Weights of a small sound classifier.
Data: trained on synthesised imitations of 52 everyday sounds, one a clip, 39062 training examples, 149.4 epochs.
Rows from block 6 of a small sound classifier, named by matrix and row number. Rows with one number belong to one neuron. Each number is 128 + 24 x the weight over its row's rms, rounded and kept within 0 to 255. All counts start at 0. Numbers have three digits each.
Before each neuron's rows are labels from the 100 clips, of 14848, where the neuron reaches its largest size: "strongest on" is what is common among them. Only what is clearly more common there than usual is listed. The data: synthesised imitations of 52 everyday sounds, one a clip. In brackets: how many of the 100.
# u: gMLP up (value half) (model.blocks.6.mixer.u.weight, 256x192), inputs 64-127
# v: gMLP up (gate half) (model.blocks.6.mixer.v.weight, 256x192), inputs 64-127
# out: gMLP down (model.blocks.6.mixer.out.weight, 192x256, transposed), outputs 64-127

strongest on: animals (58); frog croaking (39)
u.151:137158141121091155125124101174073149104124103072163120149149135104122114150159117148166109132084092114126130132114153127111137193115148094125135084164149122123108122077140121129129123118127127
v.151:119112117134088121129072095124133113127152098155140113172155148096075155173116146143139173126115089129100111138095126145118132136135107123163107145146117171130157120144139138117116089140164114
out.151:141089188162133129182096129172149159129152106110132132138126127137128118142149115127112139102130156153119141149129130117150101098148087102138097139146149149111096150179133088169121117114144152

strongest on: nature (44); wind (27)
u.131:128099150140109147111154104098147125120097135109119138109142119101142118157113107107127145149081124115118106162108077128137128155109077138118160133138134134142110091138128130073129105129148155
v.131:114126127103131133102122141128127166146146135136100105103120141104148113141129114108123081117159149105114144126148103112147133103182134106092140107163122151142112126107069130126154160135110119
out.131:133109149154126130151159156149154110105165163126141077142073090066088126115106153148142164164157160137119094141158138161113157180094170153147131111118143125154124113113130134131104123094149137

strongest on: household (100); coin spinning (65)
u.97:117114098112088097133115171169132106185129120153156097139149127134122141066097104130130106121183171158118086147157093138089133145099163114150129098092115096134180119155119164142138103109119136
v.97:133126118131157104162157118130159152137145133126142160090117129081137134118154133125081133146139153112117081112084141156111159160141117111105145134100110133146175122106100113070133108122084113
out.97:110127135130152129098098129126141120116086111112148132115130137124112154147076129128166101131150080085147139085166131111094106123164100153124167108146129162169136153145134096078095169100120136

strongest on: household (93); doorbell (62); creak (31)
u.165:131124105084110135109141127130130112099196127144111094105131110134120086123129134109129071108135147134179133176107163147164101153147145088094168114101095146116072105147173130156108097137122174
v.165:125099130116132105181163130114078127114167153117142135141101137151137148150116133136154142118114087090125119106114149109122146161098109142170155166130139131121109126187160168098131110156120109
out.165:113135093124149137147171159117124127083123126109127135090083114143136130138163117079176150131124115135130109109100123107146125167089138085128103085147128086108176106099067158145139125118134095

strongest on: helicopter (26)
u.216:163164069117130119146121105125148103131126125152109118119146095130121130115132131120132093095125142148182127129149151117150170090131123145131126162151201121150165121091156143101149132130144117
v.216:172107129134094130110130089162086134150133160099102126098162130125143132112113111112098169121164117141171093128154098143106133098117122137111119151123133113125123145150127127113121092141101128
out.216:140153135139168109122178117132083102172105140102102167127108117125119172141184135159123105131118130194099094121114121105121213095131110094150159130120128157110132141102114141091149116164169160

strongest on: household (71); doorbell (49)
u.156:090121104129165124154145159112145165146111109111135118188134166149123146156109092100148129115168117123162145094135121102156096148114189124094167082169135159137158150101145154146192124105157141
v.156:138119124104132134081107104115138127104138121084165115117130099139154155128125107137096166114139189143096131130129092114132185120182085175103138129135122161099145135131109122105130120169135130
out.156:117160140118123099141148115156177125110140128120148107088079139125121100130138129089058129137152139138173160150163081154168132117158118149191121225168138104125153166136129140130107124124120152

strongest on: snoring (100); people (100)
u.149:123114131152123176097100120134165134182112137135132141109117076144121103131127121109184109127134114079146089134107176148131110142100125116112081138133129138110142114124152145134145076107117130
v.149:122128093141116123121138094127148139088156118146102127158136108086129148129124134137106149096106147112114117115169106104129128105141139157154103106152096152154081126123153125090126110163096103
out.149:154121123089131116151106155148110079157163132110106098133118140110139120118127094148127131143167143142131096095099145159113114111144101151124102115146090162126134114162169117087084089087093123

strongest on: electric buzz (40)
u.64:148139185091096134103108123121093097157110152156165158129146114137108141145174125189171102160087141110164129151166105129134142098154098163084141126157124134089071119154078171128139114105088091
v.64:148158152120146125136127145135123145122112117132184131103145151174132119146126121119148135127151131112102134099149133111139098103122140112147165099132165100167132155149116113087112111125124166
out.64:111155124132116153132149147169138134113134179115078153115086133160157123145147111118169128108121129105139122077132171171139144155167148134138113143141163115162083086162119094130136159145108097

strongest on: fly buzzing (54); animals (54)
u.63:109149114134084128150158142154126110107111140107128137142132113119108148176098131118165149093081106197163166108130117143150080105153141102141109132123138156119090122139144128174153159116101106
v.63:135195096154127127149141169119169136085123167097156143098095126141149128132079128102173106123071127137160127137137174127143113142134146092177120116136126092137085141108150125112158134129146137
out.63:106074124116124136096115132070135108109135142088158181118139111161130107105125117103083151114166161093095140148115160145109152109083187118114095086130138075111134111118145169166096144145115119

strongest on: animals (49); clipping (26); text has "clipped" (26)
u.92:116134089135095068143157113136120130067085133164127160145154145167118160123140114159083156135124082145088070111164155157124136139088110098106089160100100114119157110173155129073111147136099142
v.92:128139178136168117137140151115119114099166105145121104149179118142112163154145123087110168133129169160147150160128129143127111126173139081074121120112072150072101103136125123115108131079157122
out.92:158116125114107122110108133153170125143134084133170112150128116137133082132147101155115151143127126145083118141132115156070116109154099117097148166119144115161087134132109135116121108143114137

strongest on: applause (75); people (75)
u.3:150122119137133166149129142140134121163151153075096145161171120172169140148123152132097147159124148144129139112122097121127125147120124107100097060151104150102102141088176118130098144096153171
v.3:170109154107123175183156160164186144138126118107128116128133106099109123109103108121139097151082085066123122132120156152128095134093126118159087117153151137155112147110155112111102120089146183
out.3:147130136116131183142127102144124139114139147145150133117122073161156091109150107096107174128124162090135128118128158115136158135103105111100150108123089072098087134144095129116156124109140151

strongest on: creak (100); household (100)
u.78:107104097122132109093101106130152134172144139124151128134144145089139112140120167095107122086144140106131171077151145114098151155127152110082131108082136122104156150107108104085121142135141109
v.78:140145132134143132145099116141087117108143128088162107149148083157180119115123161108134110118109106140137116077112126120126173149166136125123147107101183109149149126160144145116155175107152068
out.78:136116147178095085138147123103140098111130110191126102121090153090128145092158158125106113127161129138118114119154154110106177135189143145165149126162131101107102126133121118124079145134128128

strongest on: machines and effects (62); hammering (60)
u.181:135148105149161183074114155087106133147124141126121140094165134174123130115133131140112106146148113112141160126115114158091124147139127168162113151126092129152122131099114132126098120117142169
v.181:136155149120153141149103165147153113143089109142111121116147137149113138137130101123112154098157159142080091092116154094134124131119186093132141129144123134109092166157126135142129140108096135
out.181:109100097114121142113100122104118084122092124078086135120139109141119130139146112121075144139113158121123107178142158142118118105145137105147121144147164114125091079137131156174103155141127115

strongest on: signals (42)
u.93:085127101108137089089132126151124100092137103134167124126126129141143152129198126142131116105120106149155113128142116127125114117140172143104133142134124145149088125158122143089113184172136105
v.93:112079098102108129138134149143130103115118093117127174085102121116139133129139101124164095100135157131125126129161129113127123121088107139108140115140093135116079114145086148134119123140115114
out.93:148132128107134107136102089125150098125103131077109129119128117115108105127116113165116152133104141133141181135119164090123167156110119146118158130138191124147110121112121115100114126125145103

strongest on: reverberation (63); text has "room" (63); text has "reverberant" (63); nature (36)
u.33:154134130148171095134100151099114154135154156109125113151108121156138128139107150151127151134145105123108154132134136130116140119125140126124101111120092131117104118144093147146138173126120105
v.33:137126130127114131155126086120162124149097143194098134124096104141135144167101086136122085110125093144094155111140151121140152139151147142160148070142085111130101139145108135133109108121152158
out.33:143079143152123121132107105079149131149146132113134153135100108161120125106071160163128157160088148165116130110110158132124098079145094165125135109094122165118129120126124128151144108157125129

strongest on: drum roll (90); music (90)
u.194:093098138118149150139103092100070137120168113163113156117118131114147125116119129156146100108137106170163120125139149138104149120109111120119137127082131145103106154177141114128142096153106127
v.194:132141111113124158126136151108116151080102113165140131133066124144128164159119108168109151146093154168150137115148097142117134130094109123124135130157152130093111165130151134137140156143120113
out.194:113095095105102149126084203132142115130143115136185148142097117129139119121164094128120097129131166112107134181132113148170067176102117108100141136137131129086124155088150122125125113115126173

strongest on: whistle (100); signals (100)
u.130:168128097142113125086115165121148151144111124162132123127143142132136151128128121137108145103170093157154174136108082074138151144112117121076119115172103108138105158093134121137189120137131135
v.130:110141130118148109088171101151123141092118119125122130095096091112114142141104084151134125120117163146184145171110127123124124111170097140061128145167121109131127067125117143141122148162128095
out.130:149137138136069143159146135100113133144111167159112116130122087169132075143119141134115122094081149121138147121113093113152081105132154114118141118145108146148135094139143096130169152128130069

strongest on: white noise (39)
u.177:137106100121121145149109116164136151115145119090105185097135166113104143119157121058133144136167139147167100141120159136126114129190115145115134115152142128107091131073118120121108138153170135
v.177:124154092128116115155090119145103151151141093152142129161130132148135116113200107122137134105126185120113127095181101138142149162131136142144148161125141102111110096160129116137111155169132133
out.177:098148128102149136132149103123150122139145105177167154118125142186126160120154118151133103147142112114117125152132110154131142111149075127115085136115112102113135129130080141107186073147137181

strongest on: reverberation (65); text has "reverberant" (65); signals (62); siren (25)
u.243:153127144145104124135143159143130121104090116144143114122152140190115080133146112149066132119135109135123137116128134114159183130106119144143096165146110130135136132134128113133136125120107146
v.243:153115138132070145209123123171130135126124142114115102078119168118163140145159127104100127143117141127120171124125118134146120146156120154126131159140058105145152123063111116103116150108142113
out.243:110147122142137116128105182151091130127079086134077186145160120169158102147111134105108102101087128118108155114157129132067089103119130114096127115119183118112120094132118088153095094113130113

strongest on: nature (76); wind (46)
u.175:120119149131072143133173135102128135099104101104136100123157096122118114156087100134131147111114157154105117101165104108135138109137111099109149119168112151120139153133089130135152115079115148
v.175:087101161103154110149170140112184123134138139142105125137085113107093138115118108110150119125131110085136108132130113096124124145117072097104153151151162130133171185141152117140134141157159181
out.175:146128127129137133136151122187170154111178087185131137118143129102144105144126122072132162138121145139134148100128110124115118117084119135171169131148075119172088124113119175150114119156146165

strongest on: wind (42); bird chirping (36)
u.41:150099152122147117128104140143180104136141119121136096161190086150172122141084116174079151085142141137132173113113097112100144176096122125100156111107113119143125160136095139127141168094128137
v.41:110111063132147122142148172106120138139119172145116129142181165153174143135116099093155103091109161125131132102133121073176145148128141099126160124155153145110122181121164179118161172106162165
out.41:127150107139127121150166151120120144164114111157152159106136134116097145145145120126139103115157071149133149125126102154122092165092114130156094151114134125147148117118096129136141147131099143

strongest on: animals (52); mooing (51); text has "noise" (50)
u.12:122138130114138162135145119152134099167138109162118156105097151149099136131152110148122161117131139131157129113105134126127114085167135156162139104131120116139155130126143063136101128144106115
v.12:165142122153195137117119147127126135149177158145154133101142121131116118116092117104158126134107127116132105108103120109132090178139138124126115160155125144051123121103119129112107108132117143
out.12:181153136143152122115138121116187125145155192126150108133137135139123130112106137132181098143135138087151089115161227196150121133114118124140105143145129076142144085137139126140181108079144146

strongest on: animals (100); fly buzzing (94)
u.235:143163163112138133121180108164141130162088107140149092134095140113149138130128138127112124130122130158128151069120121132124094165089112113110125148071155109138135122147146079126143142154132169
v.235:084125116118106159128144128123158096134114118162114109159122140094115144160127162115165142144048139107125162133098141089124112154145123099157151138122113149155113125146154114051123115139127112
out.235:133145166108134111121140128079134110189140131147163108096109114089071102093093123160113135121181089116162092140143112153163129145089117129141084149136100121083093130143084135169147134114104153

strongest on: reverberation (62); text has "room" (62); text has "reverberant" (62); animals (51)
u.26:162162128152173115120136193160100149116110120143163152139075119111111154162126082137145108128139101144154160117094137136142132107159106126115123152130130127162148117132116108109151128137174183
v.26:103109147087108131130141126139142140072118141145147135082109136140119116152137115115136160156116127125140142162133122153156156102154098121074129124123175071142131083093157151126126139133125142
out.26:100168132136153133127132108135121114129085123156122121102166108136143120155115104123153093120100112107146138119115124113170116117146163112147121170110131146129108138172097127150162135144107112

strongest on: machines and effects (78); hammering (77); reverberation (71); text has "reverberant" (71)
u.225:112159133143087130111093094138123098144103187126112178117103098142102141123097112141105127132109153120092126108128151113133117173152137126108095116118089167138196110113129178163126099111141125
v.225:111112152145136133133118135128159136108094152080047136092113114142120144136147111143146104130141119119147142091172151119138094127166144094152073130120135061122150125099138103142144111086138099
out.225:124106104144111113131074155118120140167128118099142150114106118143170099129148148129138128079132104103120135157117140149155137167135121107130131143160120117138117177164085171120147108124151120

strongest on: machines and effects (71); hammering (41); laser zap (28)
u.27:146147134114113121101098159110183141108087087143129156102096150156113084100154163103149138095122160065128120121101171106147131139148126129121165139150154133158106138127147123144132155140107101
v.27:141134098083117133171151113122177123154167127088124137081103109159095110123102109180137132130125143137161118118126140149157170122145140129160172112148084155114138152126145171127123071132144137
out.27:117091147132096152087132139151153100089108104133126157083103111167137123133154165128111153118155117145178140148145146099158139129135151153129177126088167121086091113080116118099128140125162100

strongest on: reverberation (70); text has "reverberant" (70); household (51); knocking (28)
u.229:115138145170129094130083168132118140119088144121125137133108138109145109139119139136113134140142124106112133151176100118131151146154131134108071051123122136142125105155097119097165105117122134
v.229:171144099120133083120087105134160117128121131130119149127153129153134106116121099141159134104160110148145159104150099072131132132151098172107172107136118099132142160136165131091111107106144156
out.229:111110153143132128140090080140151125104117151129076105137115168133196118160128153157112126140142128107104143087141153118116106085097095112130134113125120144167127171138131114130116161114170169

strongest on: music (38); melody (25)
u.21:121141096086099113090155122097135157132122100096116137171148157110147131097137157137109144127092113103140130136148118107149136131149114095101127147115175156146157140112125150151145138130131149
v.21:167102114124120129152137140151115104131152142111112126120185133081111101141165158135126083112161108150095160130122107090118159144141074141113153104128123154154088099192123114113132142172169125
out.21:166130152135119122122123147090118103159147129156146161127130129158127114126089123160126102132147117120207102107077124101145143102130134162153129133131177119115135135145135170128114127169092142

strongest on: zipper (100); household (100)
u.67:109112156144110118106097063111134107092155147079146117151127132123121116093095110096116139122093111125150117108152165097118113167170125140089128113136148141104164109122152099144088147133112098
v.67:119086132103156107151107127152168151119122142107126104134130111094147151080134144126112160157119102123074148130154120126146100172128133129165125115131175098084148141086121162137114123118104110
out.67:110150102122164150118149131172137144123146138158143144128144151120131129142113148143120115151153141155099129152124110100139117121132132143164131116116122106117154104059144142109098141097093107

strongest on: fly buzzing (33)
u.102:153122113145107133153166142078158164122106121127121101148168105165104133195134108165166125064099127118127124163075088147147097114138125112130132128145131124152111143104126125121154132123113148
v.102:120119082173128131182139141114098143153150147118174142103105126149093099128155129153106124151101112092125170147109127151121108094157137166185116118168127130131107138097153179107144107099134158
out.102:119076149103157098115125114077108100102171161118090181096098111145102131133132131152091159128150156140123102145161171123148107116128148171147098123122169135137067110083124155132119152132167092

strongest on: household (70); typing (34); clock ticking (28)
u.22:156115139163141118084137107106159108123174171115137144093115153152164174142165148141112142134161077120125107132093150150118111079122124128132123125153108108136126171146141117110143130110145131
v.22:163126125124147139120117105115160162145093121168149139111148166140121096122103114108157173118087123128116113147169135129120123146111095144114118133098078106119137127150114158114128153139119107
out.22:107135107125127105121143125126120112125085130160128142123125107112134121120087126129087127101110132135081154132168138111166126115094114173146137149162118122121135141153152117158148124157110079

strongest on: people (98); laughter (78)
u.38:149123126106097091142141108123118137129125147088135150126129151130112130133110123120114126149139176150146135167137132106159137090135096175139159119179133128095125172153121113148140144127136144
v.38:150102146138109140149102126137070134103152078126087101138104121111141119109104091119103111102167176138107135138088088137117132137082115137102159119148144106133088155149147140133094091109101205
out.38:111117127140145108102134143158098100146125130100161092141140143120117180138119092114088103130143137140132098149103133146118073174116131163145115106137095155147121096089159132117091126114133140

strongest on: reverberation (61); text has "reverberant" (61); text has "room" (61); mains hum (37)
u.121:147137148085147141121123106102176106132091143113135099104110124146100167072084136128112143112080134130092147138124135136125129132074153118104134152121118144156147092150137139100094189116148132
v.121:155121172195136141148114157117162093100138166144121133126128137157117152069121091121182147114120124141111120119094118122118089169129129147114127097143139112100129130127141178152122137120144141
out.121:110138110097181135123156158155153131116101110110156116137098155119135115148141138118149133144146149077103116185155113141111096129123156139123139189152132118144098166145065110104145101126148152

strongest on: machines and effects (92); engine (45); electric buzz (34)
u.188:106149170185140144130108106103140171144134156115195105144128138135123145111133128145076142093140104138136145121137144121137111107134166122133125176095154138116138094098168105131161121117106165
v.188:122155092149119113116158111124151151092157117140100139177121154133152115099168152116137140104115165099127129149154101150109108136169132132120130133106170150144140110149149102144106182181108161
out.188:112094104124146128132132154089138140117139138114158108138113126138132159114145096130117120121100124131102128145138067111145092146118131105124139109139145112135127120172142128108096071120131125

strongest on: thin (high-pass) (35); barking (27)
u.61:133115122104149137135100149115100114149117129149143122110115130121150164142122143107094126149097077106158172166128114125132155138157131152098144131083129119111135067139158123139139133116105139
v.61:135119132138112113120135154128123112125177150164151104111084098129169135108125135160157116128136109123142156121135149146156129164103128108146152140133130130060128112135116139131077115092140143
out.61:166141140126147152110129152134117119119164129131159105099149129137112122119105135107122138136144132136124133121134145162105105118173125143098159140154121091167063128119132117123123113141085160

strongest on: animals (75); fly buzzing (60)
u.215:155116162142151148106122089115136139159180070153136092115130134142117132129120072132111133105137159156121188110177094120129130142133113146110131149094165076139151104110110116104108127155118133
v.215:134163105129126124119132137137129129105137117132156105155127135154121140101116121161129133123165127101143134138173159092141140121112110119139181153096115129112132128164133105101172095123106167
out.215:090128133162152150130146125128180070104150125131108103115114180103110128104132182129136132105125117142168115108079093137151154163107132129091111125174155118090088122126108128128108141086132114

strongest on: vacuum cleaner (36); waves (35)
u.158:107097110152121123165113086147145107131104160163133097175130113139147119141166119170123157121151108107160155080120180180106086174107115121106092079088153146110082073118126150123084105121148182
v.158:144128144157136146153137144127129093142156190147131107127146146116161133136139103101078165108150094138168133110106104110144134143158091137129116150158121126181133156133109114154118091150211160
out.158:104152144110092145141120103156149118130125114095152150112117137150107184073147126107160138085179139126159154136129116120104098114095134114097147152136161131124161135120114136129114126158104150

strongest on: text has "noise" (49); people (37)
u.228:089134105123160133129142127153144144084114107187116142099125108154148137136089144146138123137172130104099100124119159147121102136120163123104134171128134103153124164141144143114114145134156201
v.228:153115144131114124133118110128122153132157139099105126063158134120103103112128120132139123139148143102135127086117143121119153112114074124190144151124160118132164105127128124123081146112111127
out.228:123137117148152168141105145113120105142152142119134126169145085139139103118126145106178143137108063136155194110140087130096140147087151098133152131140118119093116113089119140136094151117122131

strongest on: white noise (42)
u.201:095106139157129161136102073147102135089136132143127162117080165105155091140128131101117079114123166077071122124125137095149129033119163140121120141122153135131150146130165144111163144128149116
v.201:162091113114109105149125123127122087177140164133146121113095110151108106110138117131167199095142083138122101090136098136108100126132152108127131145130136109128156134143134102153148129168178143
out.201:142138133116154130117119140127112104110189159127117170084110099116148118143154093181147155111127178104117146113108092124106104122133129116142133106154133144121097144112154110129115137120123130

strongest on: melody (82); music (82)
u.242:112113154112078166098150118149127131151127150120169163119130108149103084105152157146108160138137124104109122125127123148189136119136157164116103131113099128150093115115099143162163132145141123
v.242:178135105112133104176187122075110125138169125157112143147148151125063096155110136167173157115132114141108105152129122067125103116112087150160159141083153126160151149158113107107101106116085091
out.242:127107164130105149137184108120175113096097117139117153115161110103116145088144161119125136152135099100152162146141116137119151117112169135165151112145141155170122135133123161140122148167089147

strongest on: snoring (100); people (100)
u.182:147135121158095176136106153157133157141109164148136107121106135127093136129133127112149105147141125107164105125135136073117102129109101138097070100178145175136156127152176102135126130119136133
v.182:104130140143108120125133124180169132100165181124101163158116130124148146118091164161135122097146135127177158115131143145104191149109147138135160152126149130142062125167127139088143137152078119
out.182:134128120107111136115139143161098109145121189059124110142103154124152142157103121098146111116115158139148123130095145100088143127160114151108110103107169144174109111124142136139120098098122146

strongest on: nature (68); rain (55)
u.105:118091152144088088100085154155167138145124131108124088176140156094116134098144152126092102164142139125147131142133113101110145128129140105126141097129109137142135135154109093142084112112150095
v.105:123126122153093132171113125121144112109142135129128163120108092128117121147131169167099093147121104133122145097154099133102136139144116110116137084146084103128116146092149122098156139093153084
out.105:116113135115142135148105154140131126092124112117121142126091135116095161106083175158113124120141114075127123059132166139154134163133137125134131086098108107115137168089112130113068109104126075

strongest on: nature (59); stream (49); applause (26)
u.117:109130111132141124133137136126124086122130125065105104184152145098115138128105164110117109135139157153093082141143103152127148148128119147122111128140144155145091126110158112121149138100122111
v.117:133121084176124153140126142086116127123154177144156167106134107145108127134098155092102070138134118153129115141094122052147151146149090117098168134111132137142152079115157107113115170101132126
out.117:134127134131142101123104113145107151160097136168120148100128108101115125139138130127147139155130145118127115110154123132107113086123150150134165207128103148111106096150128157141132091150115133

strongest on: snoring (85); people (85)
u.164:168161115144133143148093164094173133125140138167117097087119096123087144160125127104171122159098108099137132089125118127131142123106150067110096122133153110108125133122140135148123140108133158
v.164:109099131135151176117147128160130156131097125124072160126125116152143135180133126154133121118131146123141128102164112128128137150132144123118135096109117117128129154146153133150124121127122140
out.164:095110093121154146131090129138070094114090194066138171099124137118140157160123100140137129131109154173150149103100121156142129148086109146120101153175154152098123118124114126108137137120088114

strongest on: signals (44); whistle (34)
u.155:121116134101097082136155161157156114133144137140155131138133127137121147138133116114152156158101163125132134133095079132109143105136116127101127160104134125140117103133110115128152109120066053
v.155:131127176085133130119137118122149141097133145114148137151063112108143184138104109167136149147107112116182114150125113137136177114147128073134113139101090142088121125112116129175114100118102132
out.155:114084123121104147161118098117121162137130135156148102150124116112149095164127105142129122112066129137120134133134086082115089067099131096135102138144132130113105139149131169149160108137096107

strongest on: rain (100); nature (100)
u.139:167157138134084144147089124105126133145117131117126186102137108115130113114121127145125156120132115166166122141100141162159136112135107133108138133127133170080171127122102120147127157091117127
v.139:128160134073097125110184152165164131142118170153119116103091186159107158111144124110132125186142117142161106158119145137089132099146147156121120111119156155135140109155111144144154143136155111
out.139:163174159123126154134089105141140203129099126162125099154117116109119120122150117088112116127132134162132109130128126134096150165161091121096140088108116112110138160119141122129172085105140119

strongest on: machines and effects (100); laser zap (51)
u.153:130161127078158158116137117161121142122106154148129113163164087101100153131146146142085115125103077080101162132172157125101120082148153119128115112159127128114123142127127142135117104136142133
v.153:094118153160122110108109134128107155165089138101101172124100132124123129110121158157112116118157138133122190116164144143112101104130151136134116152166116163092073108109112144113113136099160159
out.153:128152150120116126150138109145134147162126134101103129104081105078141123178120128127126153087136112118111101144136145158099123160131090103143103137125064113080105114139114143112130122165178162

strongest on: machines and effects (70); electric buzz (30)
u.205:136091155145132160144133084133167094116107139137157092106102106120139153174080142070117171159102150124123060105155117161127105148125110104139135120143153130145145135168150135122185154135140133
v.205:134097120164087130152121117146119154167183154107161120094110141189168116139173153136100153103154163131155124139175125138139138150124121127157152095122119093091125124140141139130111169140114117
out.205:080103152121120157122081102129132128141146093108131182139171125123166170111106174144150151123119123072141102061089089143138128108159126142134146118120129137129128106136144134111094153143117152

strongest on: vacuum cleaner (50); electric buzz (48)
u.203:094093150146130169090079103124100155125132161107131145149119136130150180139167075125143167146125137088139159170141116112135145127149103124114138123132121114157083162127128126115110135120110143
v.203:102117145101150155178147119123127136129094173141126104069110091110146100123156101134097132160128127119150125149145145161106137103112136128103135147107166125145129110136124097149123101118146143
out.203:135137099123148149140150143138143086130125122096126121148118142176142133129148102131109164157164133149117167138147121136141137106112117120140099114148147134153143130145145128122103155091115137

strongest on: music (99); drum roll (89)
u.89:144098117142142110151179106150134100108170095090119159137122165086104115132151110132156107141120100126137131118119164137145116143182120119143121129141109131086132121140106113125146154109119120
v.89:148099114162137136122154111144147119121212108090123161121158111131084112148144114150122161144167118129150171121127181150161115115177132182134158101127130114090103122118143122117108161100124157
out.89:123136150123132149113121136145161130111104101111165143093194172136139152098124163167089164162150139123175097100093101112117134115172139121165142087135092130109132144152133154149147087110156178

strongest on: household (91); zipper (78)
u.255:100129111108123105139107134156155172125151152127105105135170106087143133102137166117101080166173161126108134132160144158151101128099138149135134143162080090093167134122109124103142113176130135
v.255:149132148119110084115161132111094130108158144120144097154150135122159139090096123159092151132131144147119142133147172167150164127196120109112125142130120102139186107119098158081124194152145124
out.255:135145094144160144112112137118131093108121128139153122185145140143114155135109123081114120093144135093136113097127119148117176165142133079144133131141091119126122141134119087114146097108090115

strongest on: people (57); applause (29)
u.150:129138134108139114105126105087106150142128153114104134129141186110086101160144136181109134109089113132172142131075129123125114172122150144104101132092155145167128105131127140127131086143092144
v.150:143150133140121111132086149152164119084181136111128128137151143145128153113097134128142119107121175131093182146149122098137148103125132197119104116175122124120113106116180079088143132152070178
out.150:129100134192121108123148096140125104151117175135133122098111137103124152087101089086140115116137130125115130113120133070151144129125140113137156163138133139120110153138134145126115123109095130

strongest on: machines and effects (100); whoosh (55); spray hiss (34)
u.57:088141122147149113176125112111140051125148176118108148136144119089115154136133130157105166122126106136164149146083140125102135119167106142136147131093145159146120134142137151122154134119101146
v.57:104141164120121181113140097172106113103105153075126170117126084140100161139145138122131127149157117147096145168178132162145124118103133111146140095114118160130157103114120100065148146149096130
out.57:114128117123141140137110101133133179177145108111131110115113110102134117131149093125104142123135123125115147106128131138127140113129135095115147121163121133086116165112128163115098129110155169

strongest on: melody (38); music (38)
u.47:132107154125135154121157108119087115142148126115108153114131122113130097159122092093121149131182130136146097134107129142144101113144161094129101116111063119094177101151106129147111121131158122
v.47:114152162153102131129099078142163094087148139162129124107089142171120160135096093163111117164116172093130108149119151130139156146177137150115149172154151140171134117104079108147140126173142139
out.47:145138106130114128136125113170125177129135147139114104134100126114172139122134103097143146105145139137139088127143104132089109166116116107106128133128108181158142138133145142092124112130137163

strongest on: laser zap (29); clipping (26); text has "clipped" (26)
u.147:150162121137114159110134137089142140105125128160146120138118126049115137141110094133123148107113160103111134150135128186112176103135197135098088120172106132131136120112143131125108141136124102
v.147:162114170166103090111130133117111138130144072179157105130117148125135126129178136125096104120132166133087129126100109134111117166111132048121125106122153080112127123132096108130141125082138150
out.147:129080130129131113118126120190166125101090153131101122108109137123106190124136164068124136117141121141107155106158117135136111145110112106119125153147145112086152151191151116083108111115157132